config.yaml
dataset: "scattered letters and digits in many colours"
image_size: 48
crop_scale_min: 0.8
horizontal_flip: false
bottleneck: "plain"
downsampling_factor: 4
encoder_conv_stem: false
encoder_layers: 12
decoder_widths: [64, 128, 256]
decoder_block: "plain"
decoder_upsampling: "transposed_conv"
beta2: 0.98
lr_schedule: "cosine"
Rows from block 7 of the encoder of a small image autoencoder, named by matrix and row number. Rows with one number belong to one neuron. Each number is 128 + 32 x the weight over its row's rms, rounded and kept within 0 to 255. All counts start at 0. Numbers have three digits each. After the name is the row's rms in percent of the matrix's.
Before each neuron's rows are labels from the 100 images, of 14976, where the neuron reaches its largest size: "place" is the part of the image that holds the peak. Only what is clearly more common there than usual is listed. The data: scattered letters and digits in many colours.
# u: gMLP up (value half) (encoder.blocks.7.mixer.u.weight, 768x384), inputs 0-95
# v: gMLP up (gate half) (encoder.blocks.7.mixer.v.weight, 768x384), inputs 0-95
# out: gMLP down (encoder.blocks.7.mixer.out.weight, 384x768, transposed), outputs 0-95

place: top centre
u.655 026:124109104161137109101127112131121120116092116105120158123132127114156135111093138144128127136228176110096131130170074131132154110146086134124100145078180141100154147157124108108125095092194110176098112077127139132124112115121115148131099159133092125082120097099140135124119142165136066101
v.655 087:127139133127129130126130121134136129138111124113129140144129127133122147132132114131134117137225110128069136126134117137101128104124118123128116129063133129131143135146124123134123136128187128122135122141126128147143126129132125135111114122126139132136147158138120134128128249133129102127
out.655 054:131137190121076136140144126167142206139146151170165089131141165186096143150191129117083120102115095154196171113117180138161075162066175136142136110133113151162147111082171186229136149206127155100152169168132155120129187145190189090125163091132115085128076134113127126108116140126169133115

place: top right
u.181 066:153066122135106118114160124178117110148124114115134137145161119135111135130154120135113121074232122097116149117158120132129153130075118166178099115106132151129167153185156157125118079120160135158114129098133133145106114141174165140155103151128121121144111160090110091097125118186165090079
v.181 041:109102125110126116126117153098161100130107125119114143174133122121099107121119136117131094130255123117077136150152128120087133107141140141140114099096123133123137141132110101103112132099160137129122134129137122106150110130132128143151119140115159140135147138142133108114128208102098137113
out.181 063:142074044178186168128113080114122088060133108121134122110061109129189116154133121159155123147145130149119064114122132106106143121133108117106130124099114096120146137166144116053107100105157118154111115104096129135118117106071043138122134138179160125125136136154143149147168123126118122111

place: bottom centre
u.661 044:117134113126146112096129128081095094132081110127075163126133120124131135131063111136127130139101182102081111169182044135108144104145088145128127152177193150120098179175049092078141076064083100171134113092153139114126100102149141152114088125128093204118149083100145124140140055183141111147
v.661 026:119168139177163089055145130075164126066106139100093134135075124103194087123091157128136129131189188168103117156129090138151102116189134123135133146066148111109102151102106124113140111105175104140077182039149124092103110143072101112198122128108109131064125072123135161111155180121104143101
out.661 060:092174146204171115119139106136098156097090108120130175168124072152163155158122091179154128119132125123143117172140148147107081108128196104160068211131172122137156179192124078179185112129129115169136096087116175095135184095192165155092175073150114125138161121080148179172141130177154127141

place: centre
u.108 079:139148129110123129127132115138137135145112129124131128156139127138118147127136119128126117127249115126071151114131127137118126107116110134128127128061133137132173124127128134134126134142171141125144125138127132157138130136137139132122118125118133132123136144131124124126115255128131052122
v.108 032:129142133168164138148103110089103137079133141136137119082072111135162121157123141142134136152000143153139094136099139123134129165124167110113121140187109090119099165148124119130141113130087143138108126110101132123106153116113098112136151094158140131170140105128141146137169089119121176158
out.108 077:136106110197179168099142052105138113047100124114134125124038074140192104192140124161131126124136083163125090136132150146110091112085138095142132111114091081121143146170167161091127102114150160156106168090111115139128146119082051088141136100184191077140152154163117167126193128144086134114

place: bottom centre
u.110 036:146122120136134143139128115164058133129131117166141119109128088156136174151142097136136120144012117133168108118136132116129141136117141122124116146234129152171133173184129111137133092122050126152133108153119138134112131086136125144081125114153128123196122138089147141142146042168149138155
v.110 036:128145131129127136127129136113102097129142101149130137116127105118120127129107121126131152137030152115153114150116118090126132141140133147119105153223133139148098146139103122138143113107038116139138125124135120106119110104130137129111136133133092144164122109100135138139131064158145145153
out.110 087:110154062111180137151054137089106119139150117129118125093125146113143155068084129160169151189127174115097088114117068099100203107220086130063127195119150133109110145145102044097115125089129090114113036126087130126128127091084099186092137138142112180120143086129171131203117126106146118117

place: bottom left
u.470 032:123107129112114124129138141166135122145137131136119139146139128126116125137136107125121124112072107118208131128138129131119138116119114129141139087243140118153134102140121145104128133130070124130146130163143127128121120141142131136126120129127134128184124167134106104119119000138134164149
v.470 032:114124150106115112104133157098132112129150133151118125095119136113120103123121139105110145113030157119194127144116139105153123147126137134140137138179115132135114125098112140131147131117069110120130162116150113098116129131124150123140146127127104128113111095117144134119112020111122173139
out.470 031:089193138208177092119131110087116131065091155085136128136052090125192117114120185141155166141144155144111097173102125117121098093122198110126087216117138096085122186145157110196144136104152110165086174070110090105128164101157108126149172135151137138106171106110144165125185123107131131086

place: bottom left
u.733 062:130125133114114118121124154114127128132143134145126119093137130117129117124114138111110151122032168122195132132109135109163126161136132146134144144180140148125107114093119118133135134127065120124130133124144129101121128130129161132140150128116086136105108084105146134128110021122127154144
v.733 014:132114127102111149133146118156110128160178135176150102129172119146083145136149109136112126131069069116206135118153131099139148124127139143145121107225131153125114100137124151113140131158053138142157134147132092145122122121153166151107157114156113114193120172143124100120104039136161193187
out.733 029:131143133118084106129154149166059071172124058132101149120227102112082150098087070131153149112118150088107151146139096115121175114167109163139106164150151170140126125168067104102153109102096104134147075113147154121130088102150146180080098171128074172150148130119138120159082109149133116177

place: top centre; bottom right
u.304 108:123149130132136123125137121138122121127099123120122143150122117131130143132121117128136116129255119124071126134139116133106133113128127121129109133082135121133134149148120127129131119122165129136134128124129133140128126120133122132122112122135140131143167144129122129128143255137129107131
v.304 018:078161133123115133135105125087106156132125172130134116113134172108093139123129150115136161198044099119113116162111101136115095096168115119090151093159139082114065102075119124118118205119092142069127118175126050114175117138109114088102135127118135135161146170187128164117164166082081197169
out.304 219:152091120103080165113075129083166156148131192114125080113153177118100106091131182128104122149133130143131152119102135140134092115114114146101165033126067143076127091066189164131048154118134170090099142112101048134165111150085101089146134166088142084110080138178122111078139132072115133097

place: centre
u.427 028:123128126109133149142107137108103112130131124161115110091135135125137150124106119130147126149046208110146106148114105085104139116155131100112168140218115142122089128125065081132121133095028096114132108157125119132137127103118114149109137128139113196109127089131143149154127081122125141154
v.427 024:106134124125140123138104152107094059138141096157108164113172146123119143106093091148142153136107189065121118135134098099093172116161114140129074179157164156101143123151064086124121107083079068125167100143130129094120104108102126179114143158151029177124119078111147134148101100138150134143
out.427 230:114120098129124101139105145147084124129163081151133123091154123148116150077144128156168163138121159088154130113105099061108202147159125149124101170134142148117125124177095084143129121113106091140124061094094137121129129091168139181085149120146052150146114107086167117180126122114213130161

place: middle left; centre
u.328 192:125146131121124126123129121128144136140103130113122135152135135123124141118123127130134118137241126128062150135133120143102128102129109127127127123054132129121150126118128128125119136132182137123129125124126130146146121141126131125124115136110135133105137136139121126118120250122119073109
v.328 039:141136134138137129117119123132094137112149120140132111093130129120140131127114126125129154120000167120177119115115102099156127160142115126130138153184144144130109118149122111137148111121059109121119125124134137125117143115135127144123141110133102143112112096096134138145119032163139140153
out.328 018:080134118172191151136086080101132204062111179113112114130069112123176115127122179181116137124118123150151112152112161118129049109115200089146099164130112074101137130146190106189133134128130143142118142072110076112135185088104113099161213094138169087115124121130126148139171118096108146067

place: bottom left
u.165 091:126116132115127129128129142125121108127129124141119121123132127127125129129127126124130129130037136122168125136131126113126129130135130127124141124255132134132099126123082122129130131120017122127129128136132127121132128124129130131126130126129121138145127123127128128131127046128126165162
v.165 042:153096120142123112113129142129135122120137106102115122110134122101153082122120134125094157067134175125150125123131130134181142164118124155161116152089136145124137141149159131132146078132153104141084143085133133106083125154124143142186127154122068132066084076090127103122103047156150101069
out.165 148:128109118136103117140136121184085120133157060163141140100170099165111154122168085158159156129119127087171136111120134095113184150124134146156103142138144144140146111193110104152149109131106111154145059111107173124122151105190153169064140094164069119170108141092160130171125122154213132199

place: bottom right
u.498 143:129110125144129109111126152103131119101145126128115120092119129108144086126115145120116146102059176129202117140123129109169129173144146135139134143165132131121100126115125118126141119111087111142104149094153125096107123129113135123165141135121088135096100079096135126126127016127126166123
v.498 024:141103143104084145158164157169123120140177109132136126142146122136096123150152103127132124113025109098194135130117141116148130123108142146145141084214122133173139105125131134119139144135057120103133135145130109108114119134150138137118133124118119116195114169133102116117132025141139185169
out.498 134:121133050108155162146048127072137121169120146095104146125167171090122143066074126155161114203135165130039104142117098140093150083205065134075137142114124151082122137116112063062079120087139128097101033126084107129152092125052094161103123173114126156112155096170156124151103135113107105102

place: middle right
u.676 104:123124120125132134128126124129152131137111133105126135148130134122126137125126124135150109136254114127083135130141125149089130093129115122124129104081127122119150126119130130110113146126180134127128128138123131142148125149123122126125115137117144126119135153148112124113129243121120090114
v.676 038:144120131124108135139159129188129123145141127120124135145132108130120113147134101135101130106038104109188135106120146137130143133103135137155120101223130118153165132144136164117142115143085135130154125134142134119107135152143135127134132112140133112210138184138087107104143006146149194149
out.676 043:089155165198174120096151046122121165053116131125164109125026084159183118158157149155115153114130107163135121146109156112131080122077205107150115188125110056116126154153170151205159138139130139157119193090110115127122196111138112064136175052183157092133149130104120178142203128115119131114

place: middle right
u.689 049:129066102184157143141115109120100092067139120127151144109097095137150117152139132157136106114131115125151076120149133126130151149130155121127081130186117107134113188188142117102125058090105110176091118103115129135066137098125083143134148105182151113209139129102137135135181074152156193134
v.689 021:139104144051073127149173143230132127155141124125129129148174134133078155109155104118097114105120103089179189116136164124112142115098133142149131100179114161149190095108133154096141134168115155111143135159181136150176113146176194107129124129104146102180138178110088114108121053152106137127
out.689 053:148098101153183164126144087133132124076144127131145066117069100159206109155174150134115127092134078179140106096112181112155080135063150105116134115126056095151132120140167154133127129139133147135120191112099117138115181111114071078157139099177213100123102160128115135134167127118128132106

place: top centre
u.391 027:112125108144151132117129107107130127110101126105122150147114133127140126138106121150152099155224108124049091141162075133086139099145100119114122115095160099117120150163091095088116107099178108157126117124132132132122106120121091150107090123140164153132159126136124130134157220150129108131
v.391 030:123096127092090101146134178127160120144147119149121120127153143124107088131138133109091133103093137130191159112109154111153128157106160153156140119162106143134129101087127150117125140148074127118147167144159119092116136140128179109171148139095093118109099112117138097104088010105121169114
out.391 025:102153134125152126153057156098126179094124170130128074125099136142137119088130206136118184125127152113142132127115135081139118125136195118114101200122099134117130143130180095203131139110128124126096124080095076106148180077163141137138216138131104117118095085118159134146144126085170135086

place: bottom right
u.432 030:127174140170150121115134107079091093069106118099094148129089078113161080170097136128145149127088150134052075145115096108136122122144135125141101181069130090134101214213123121153160073093172120146086145042134121116089130101113098146141120117155123142140167110124115148135158193151122139126
v.432 018:116077101090082127154125126111177117163173164147162125167147141136096111114161150128126121128148090115183166125116153168107113102102143129100148042219124128132154089063130145081091192147112125122141132161136089132162123163142136099126138153084153118132117163139127100105127060079132187121
out.432 050:113138158094039127130107170107154159166134204125146103114167198106047112088133197107114115154127136132118170133099129145131125137113121142122152069129086138089106106069169176141057169136124155090100166149138054117148082171100142069151142168069124107129090128156107089066129131080107134116

place: top centre
u.433 088:125126130142138126115134124127125101124093124116122147148126116127132131131122118130139113133255122118064118145154107136092136098130122124134108125073129125125134166158118121124120114107186131150115125126127140142133118131131115138124102127133150139138154141135120121124149239141126099111
v.433 021:101166134131140109105115145056140174087121150132104122111081137106153129121074164133109146156005168177158114177135097111153098145156118115119154163166153124125063115084073107127145139116074119134112130115138108089131133104102112119111139120116096144088138073125154146135135111105105175191
out.433 058:117148205125086134153153141176107169153137136171177130133167132185096152150201112124118140111121115124164158105114173146143101156081180120156107156138123141176142117125160146240157152176115148122149109178125187122132209131215202123112163076136103107144094136092132134147114126148167132149

place: middle left
u.119 218:118138126100116128134126133127161135150113135119126129165143144122110147113129125128135106147243113129079164132135132147093125096130116122116137105081129128122148107094123129117107159140169141113142125147126125140160120146123140120125115136098147129112140146153121123114108231103111087115
v.119 060:131118129147140125128120132106106118104140125131124117105119122129146120131121138127136141123032162128174105125119118103152130167143129132128126157175131126132110148150129108127144097106084105143101124112128132123099138114122119149132150131140117133123107082103140137141133050143139147130
out.119 045:116118134159153166112121089103130172069121197121147076120050143135165113150141184135107137124123109172141114127119156126144052119085166100118149115131071076109128119095209170164111154140128149123107210112113072130144170122102089053179171119138176085130104131156116148114180122084097135089

place: middle left; bottom right
u.353 093:117145127160153103096092158059151129087111126120102124085095138096166070114075157114119150141151231155123102171119110108161115173181150125117138182071138138098069139092113076133135132080149098144090145080135123077120121129094117127167151144107072161037108001106170145135118137101105129103
v.353 038:137151145132133132124136114140125130116113118107126137139106107138136132145128132136128123141231121142082124125127117132111119099115119117131125145061126109134141142152129134150123113129172145134115141117128135138141140119130111125126114125137150125134159137129124144130151254143119096118
out.353 066:143123179059061127167111176155136186199160178148152111123209192158072154091162133110108130141121125116149171086103135147142130143115123146113141086137117173151136096063159153228096153176118156078145105176129138134133174155190202122108124128094110108129073133123132097104086133111190123140

place: top left
u.295 026:113122144152123119103115131107137110105084129095112131103117140107144119115094149120131148141231245143133120160089092029117137139136115123128147169000132155097094140124084096131138108103211119123066135097126130098128111128110134142128138138131084161074140024112148145125123200135093102100
v.295 015:180121112141144138149109118153131131119163059174145149103132108145135145130179062144124120086068154129137107096109125114141125156127121115127128147128155153184138122155102108139137114147103129129147117170125229111104171131143136163116084103126093121127091093108108131165111041194166100188
out.295 074:096104171127134097156156137198089119118163068160141148118134106165114159143173097142145155098115119093171145100115134045121171164113146122153093176133133124173139112195097113180188104148108115147157082133134158140109157108192167155104146068163103129177135137082135114190127116158165137169

place: middle right
u.147 070:120135127082114135153111182106131130142150135183147102104147141139094134121136132109112134143054144138165133128120147110146126152141141133107159137202129156137091092063103108135127167128042113109147122167137123096144132118132166130122155126114099156116103086122161136134095055092125163158
v.147 030:109148135161143122108114116093150147102091136093114126108101145097144111115099159141132146138199189160089120170120118152134117128147137130110123158022137133081115141099122114132122128114214123137099129083115110118133108131103120111136145145115103142069108084122140128122132225097099101078
out.147 046:130131047161194167133079082075111083104096113104108150125098088110183137123076096184190133171134136116094085149134085139095156089194081104088116178117120123111131169189105075050124085074135117139103065085091132138141119111059063174094122151172144138137169116158151166168141131153114109137

place: middle left
u.760 280:119136125106124123127120137115167133145103133119122130159144139120114137115120132125131110143255127132079160139136127148102119100137117123118134111070131133119142114096119117120112153126176138120135128134128124132154119143121139123134121141093140139092134124144133128115104233106109081107
v.760 054:148110123127139132134123132117119125125156118152124112112137121130140131123136131125136136130053166126170118119120131113138134144136127129119141133214126148143114115137127119128133107117057111128116126123132137121108138118129124141129147134132108143104101098113136121144112019138141145127
out.760 017:107131093149216178121086058093121190079163173129146101091050143132176123116126169187147137160112140187138096103091110124131111119134110099071154161125079037122113127132180121123116146124131134107113118110072098129115203110077075063140169067173188111105125115149139124157190118085105140073

place: middle left
u.657 040:106237137126133130126119166095121134115132134154117102083118135118129133122100141121137158153006171149128123164102124104131114142163140109105162181131120121112051114082096095137127162102080103107111129133128115106147129095106128121111147133120102172095119065132158163152128180096099173155
v.657 060:131120119149135127131119127110104115098143112138129128102112115128149109128122133129127136124024163127167102128118126105149137151143131135129122155177127124127110157148131113130134092107080107143103126107123132108099128113126118139136150126138114139131106095099142129138139032150144168132
out.657 085:134136069165180146122112069135096092110128057136130160111104070142182153155111060167166129163124134142111092128131113123092158114155097119113115188126154121133139151195092074078158093107126112157139054123096179137115159107100094167077114080192135141137173126125155159196138119175125121157

place: top left; middle right
u.253 033:106197139116135133127116139099117143109143139150119117101117136120132137135104138122139150151000155140141103158110117100138107136167126107104178167173125125131078115090101092146141149117063104105140116168133121117143123115121130128101145128120112167109121067136151163143113114121110151162
v.253 089:129110135129119117123127149118118120118151120138120119104129125118132107125130141117119151113038151123195120130115132105159127163137143142136130142189128136131112123122134129132143118124071111134116139116143125103103128123129144128143143138128087137121098098103135125128121009140137162134
out.253 053:108160074116179130144091126113112095154119089133119176125133120115142155095090085145168124178128155108086101138124099119085186107206080121092108214125169137127121176165087057082137098097125095121126047138103168124117127110101117176103119133159123173137178102134166137174111127154125119136

place: centre
u.505 101:120150135124129115121118132106164143131112132117121126133129137114130123116110138122122124140237152141081145139126126134121112122143124119123134139037128134114134119091123112135125148130187135125121131120125126122143130143113134120140128132103122132077134100137137137129115253103104089104
v.505 020:140106136121098100122157147159138121164165112133122118124156112134115098118142146112110153087087123100221161126126159131164155157112124153169128127167122138144108127097160153146128129123091117126119147125148142096108122148159172113163130148128093118110112117087124095122099020146157144125
out.505 020:117140204123110117120165147126137177113130184116168093140098153139125097149149163086073125083125094150138146135113147139179074143081202115135145122130103105144111109080176194225141196164130150097125250146167087129122157148148149043186136113099163106109119122115095118102151129103115134117

place: top right
u.698 085:137075116104114124126129150135141119141144127135125125128144133123113108126132131119108131101094136116200137123131135122152129147116123149141139103199130150136130119116126132108126122125077126128129132133143132110118125140145162131150133137110110132117106115116129103117111000137140141122
v.698 018:088163116059106129119101179073175095161117155163102102126141156122102129118088134112120140165094161138129179176130116068107119152163121118119140156153157178102109104078078076120139165100088105098176130130153103098156116105102168132135147119076072184116146063148152129128097104080133150130
out.698 060:118172129126120075125130150151056132141145078156139119109146095159127145102117123130145163118116162096141145110127097077131153139139154140128096208136168144139115128171092083171166142117108077147144077137114154122122159090187148181091137104149078156129146100076152129195113108128179120166

place: bottom left; bottom right
u.418 065:128074128114119124120133149141126110129137114134121123124140132120123123128142128122125130112063147119221135130143135128137126148126130141136141113208132142132119120121125128116127117123062123137119131130142129117118123133139150126139129127118108134127110118113122098125118005145133158133
v.418 023:133101147154133116126129140098110116094130102116104139101113101113132086138118145112127148112043175115195118153113103080164142173159157142151128167150133118116088178141132109139156099094111090167064145058134109117101100131123127131157152154127105142119114091096132133109173065162135190110
out.418 044:109122120146175102153165137191085094078144085171139166130102093135161147163152096130158140105118130087176101105134136104132166160142150093146098178152184105177135141192091098127188115142098091159163110137151189114095158104179150179120144096164132155155130135075147140159128104172166135182

place: middle left
u.456 145:123165126122135127124123123116149138134108131119126129142131133127129141121116127130137119147225130137074144138128121143111119105139118117117134127061137128120133125106118117130123148128175134123129126128124129139146126132123126126117122130110135133100142122139136138126121255111113081122
v.456 060:137115128165135121116122126104103119093134122117115122097101104120143101140116147133130147109039162135165106129122110106163132165134142134139115161147131117116104166169141124131143080103111107156088133079123122112078127116118109134144135130145105124124100099082133129132142054154141156116
out.456 034:107144200143119137108142106119131203098124202130157085124074155152141122155151164122079132113120116183146142125123160140152036139070177111134141124129105090129126115076198186222132172169131160115133208144138110126137186136131140040163167086118155083118107134129106141117157125095095134104

place: top left
u.167 042:129119128128129137125140114171138129134115134083130141156120129127128126145131130136151111119191089120069123120130128137081128090101107117138120090097131108134173123154132154103123128142183136116137137146123132149135128154134118125117117122127148118195144201157071115099147229130125119124
v.167 019:118140158156111076077177113148089117094135095139136136096105097131131111146133147110121145068065149128136105119128099091167131180127149136172118156144131120116107159186109152156179075135113118160100165085143150105103148102161125112147128105164091122164119106065144141127166096169163150159
out.167 028:104173217147081085093162102135130204113106152134158116133103120156113127141156149127081139087126084143138167154135167158141058147066185103177110143130137131126129138111159188203147158180131152134133211128133144116141197138171182075140166078131119075129119125108120142111153128124126132124

place: centre
u.494 039:121191134105127118125125147116135140135125133156108121117136129134119136125119129113129142139165178131081164144129123103133128136148129141115149174042134145121117118102095108140132130119148126125137125120133134115135125112123155131119130136109098151092117073124156147135109255115115095131
v.494 022:128101144153119101072157147134156106107094135102109149135144131113126124095128146133151118116245169103115165140133107153089138103137120140151134104061140146094133154126121120124104109081179120126090174082144119144135100145129137113150105158092129144099129131120112103093142218147128097090
out.494 065:117135047154188173131088091086122093115112112101116147127089120104170140135088099161157113181134145163077079151133109146096141091188077113083129185115132112108120151154101087025123111104146105134126071128101139135118105114046072145112120129158153162115177110163133164171134130146069115108

place: middle right
u.425 184:129110124114126129130125138123125123130140126143130117119135128128125122126133129124124131127046140126185126128125138115139129146130135132127145122231127140135112116117124125123127133127034119126134127139131128117124128125128133129131136128126117135130107113121134124130119014124130157147
v.425 020:097102119153124119121106160083118057104117101147108127119120113105102123115091132132125147146123138118181115165135132078127133130148139147132099132205142121103083159143091092125122106073089074142136145107140105098087094090117129139133136149160099141160149084106145137120138045130130220137
out.425 038:110139111117128075148108187137096100142136099133103144134171126108112151079097124129173170116122167070140119141145073092123198134196124133118109186133176146139114138176070053125160116103119077148123074104136142118126111094160155221095129167116065190140114099099137111184096120144192124153

place: bottom right
u.629 018:148079108167135147131114111095164137085159133123148101119090122138157049174153137134098110127151118150172085116100150119158120190103177127118137115114099111124119156133159142117108108141151153134081133085113119109058146139098098112182149106154144106118110110131126124119163020108133160087
v.629 032:133119120171155138116115121107067133099129089148132134097108100144150121139119117150140135141070188148143093143135093082138134144150121118118106200125136136159110178190108039149153095080114102166089112110121144127084123076126095162118131122147101139095122037086160153167136090164144138133
out.629 078:145110152086046152166125141175128196175169150178166094107186187172058155120200117126107124130112103124162181078105172157150121164087123146128144083145117168159140090088158175181108148196111158085158094201119168123135179153178197119093145112125090087143062144124142109114096123129186130159

place: top left
u.210 053:128133135133128125130138125136164127130120137101123135159126131122125117128132139126134116112228108128073144120122143136112121100116134117140118108050111117120157118118137149128118139133194147115121146109121123139142128137123119126145125136116144112126138157158108125107134246105116110098
v.210 026:110146137166134101088123116096124105102083108106090162133125122120120120113103134138134129132208145116061100170151083129114123115164140120143084151073148122114113173175089102134121090078180109156101135071140116117114099098117117135114103144131140154140168100109145124134168221164125123121
out.210 027:106165188162131087111204061170112141089129091135178138120042089189186130172182088125103124103124088161135134140126156155139115151056159117166123154128178086158124152133132188193181141205127144152147205140129189150096195151170159059125111018181144110140170146083121152134176125147134129171

place: bottom right
u.612 031:150073129127117114117182120194111082143128100093110162172147094122135131137155096130149131070208109087164126109134126133103149096091101160185080086134135132159216156207142149122144052127157128134126126103146135153098120155160146154173098133140134101177136189125078092105116074198157104100
v.612 019:129156165190141115103146083130061124111116123109133148109092070139141119145120131135127130131082117134069091125125120120126117130118135111159075171106105120154118200215149119183169098114158124147104136100103127124087142103148081132094115120178139114192169145087132125122169187165138162149
out.612 098:144138174080060144151133132175138195179152152189166103114172170178076149138185110109088117133102099139173167093112168160157092167084133135134152089155121155164136092073160173206125159192104165079169120208133172126138193160174193098110143082130117092134074142120139119121099132135156131154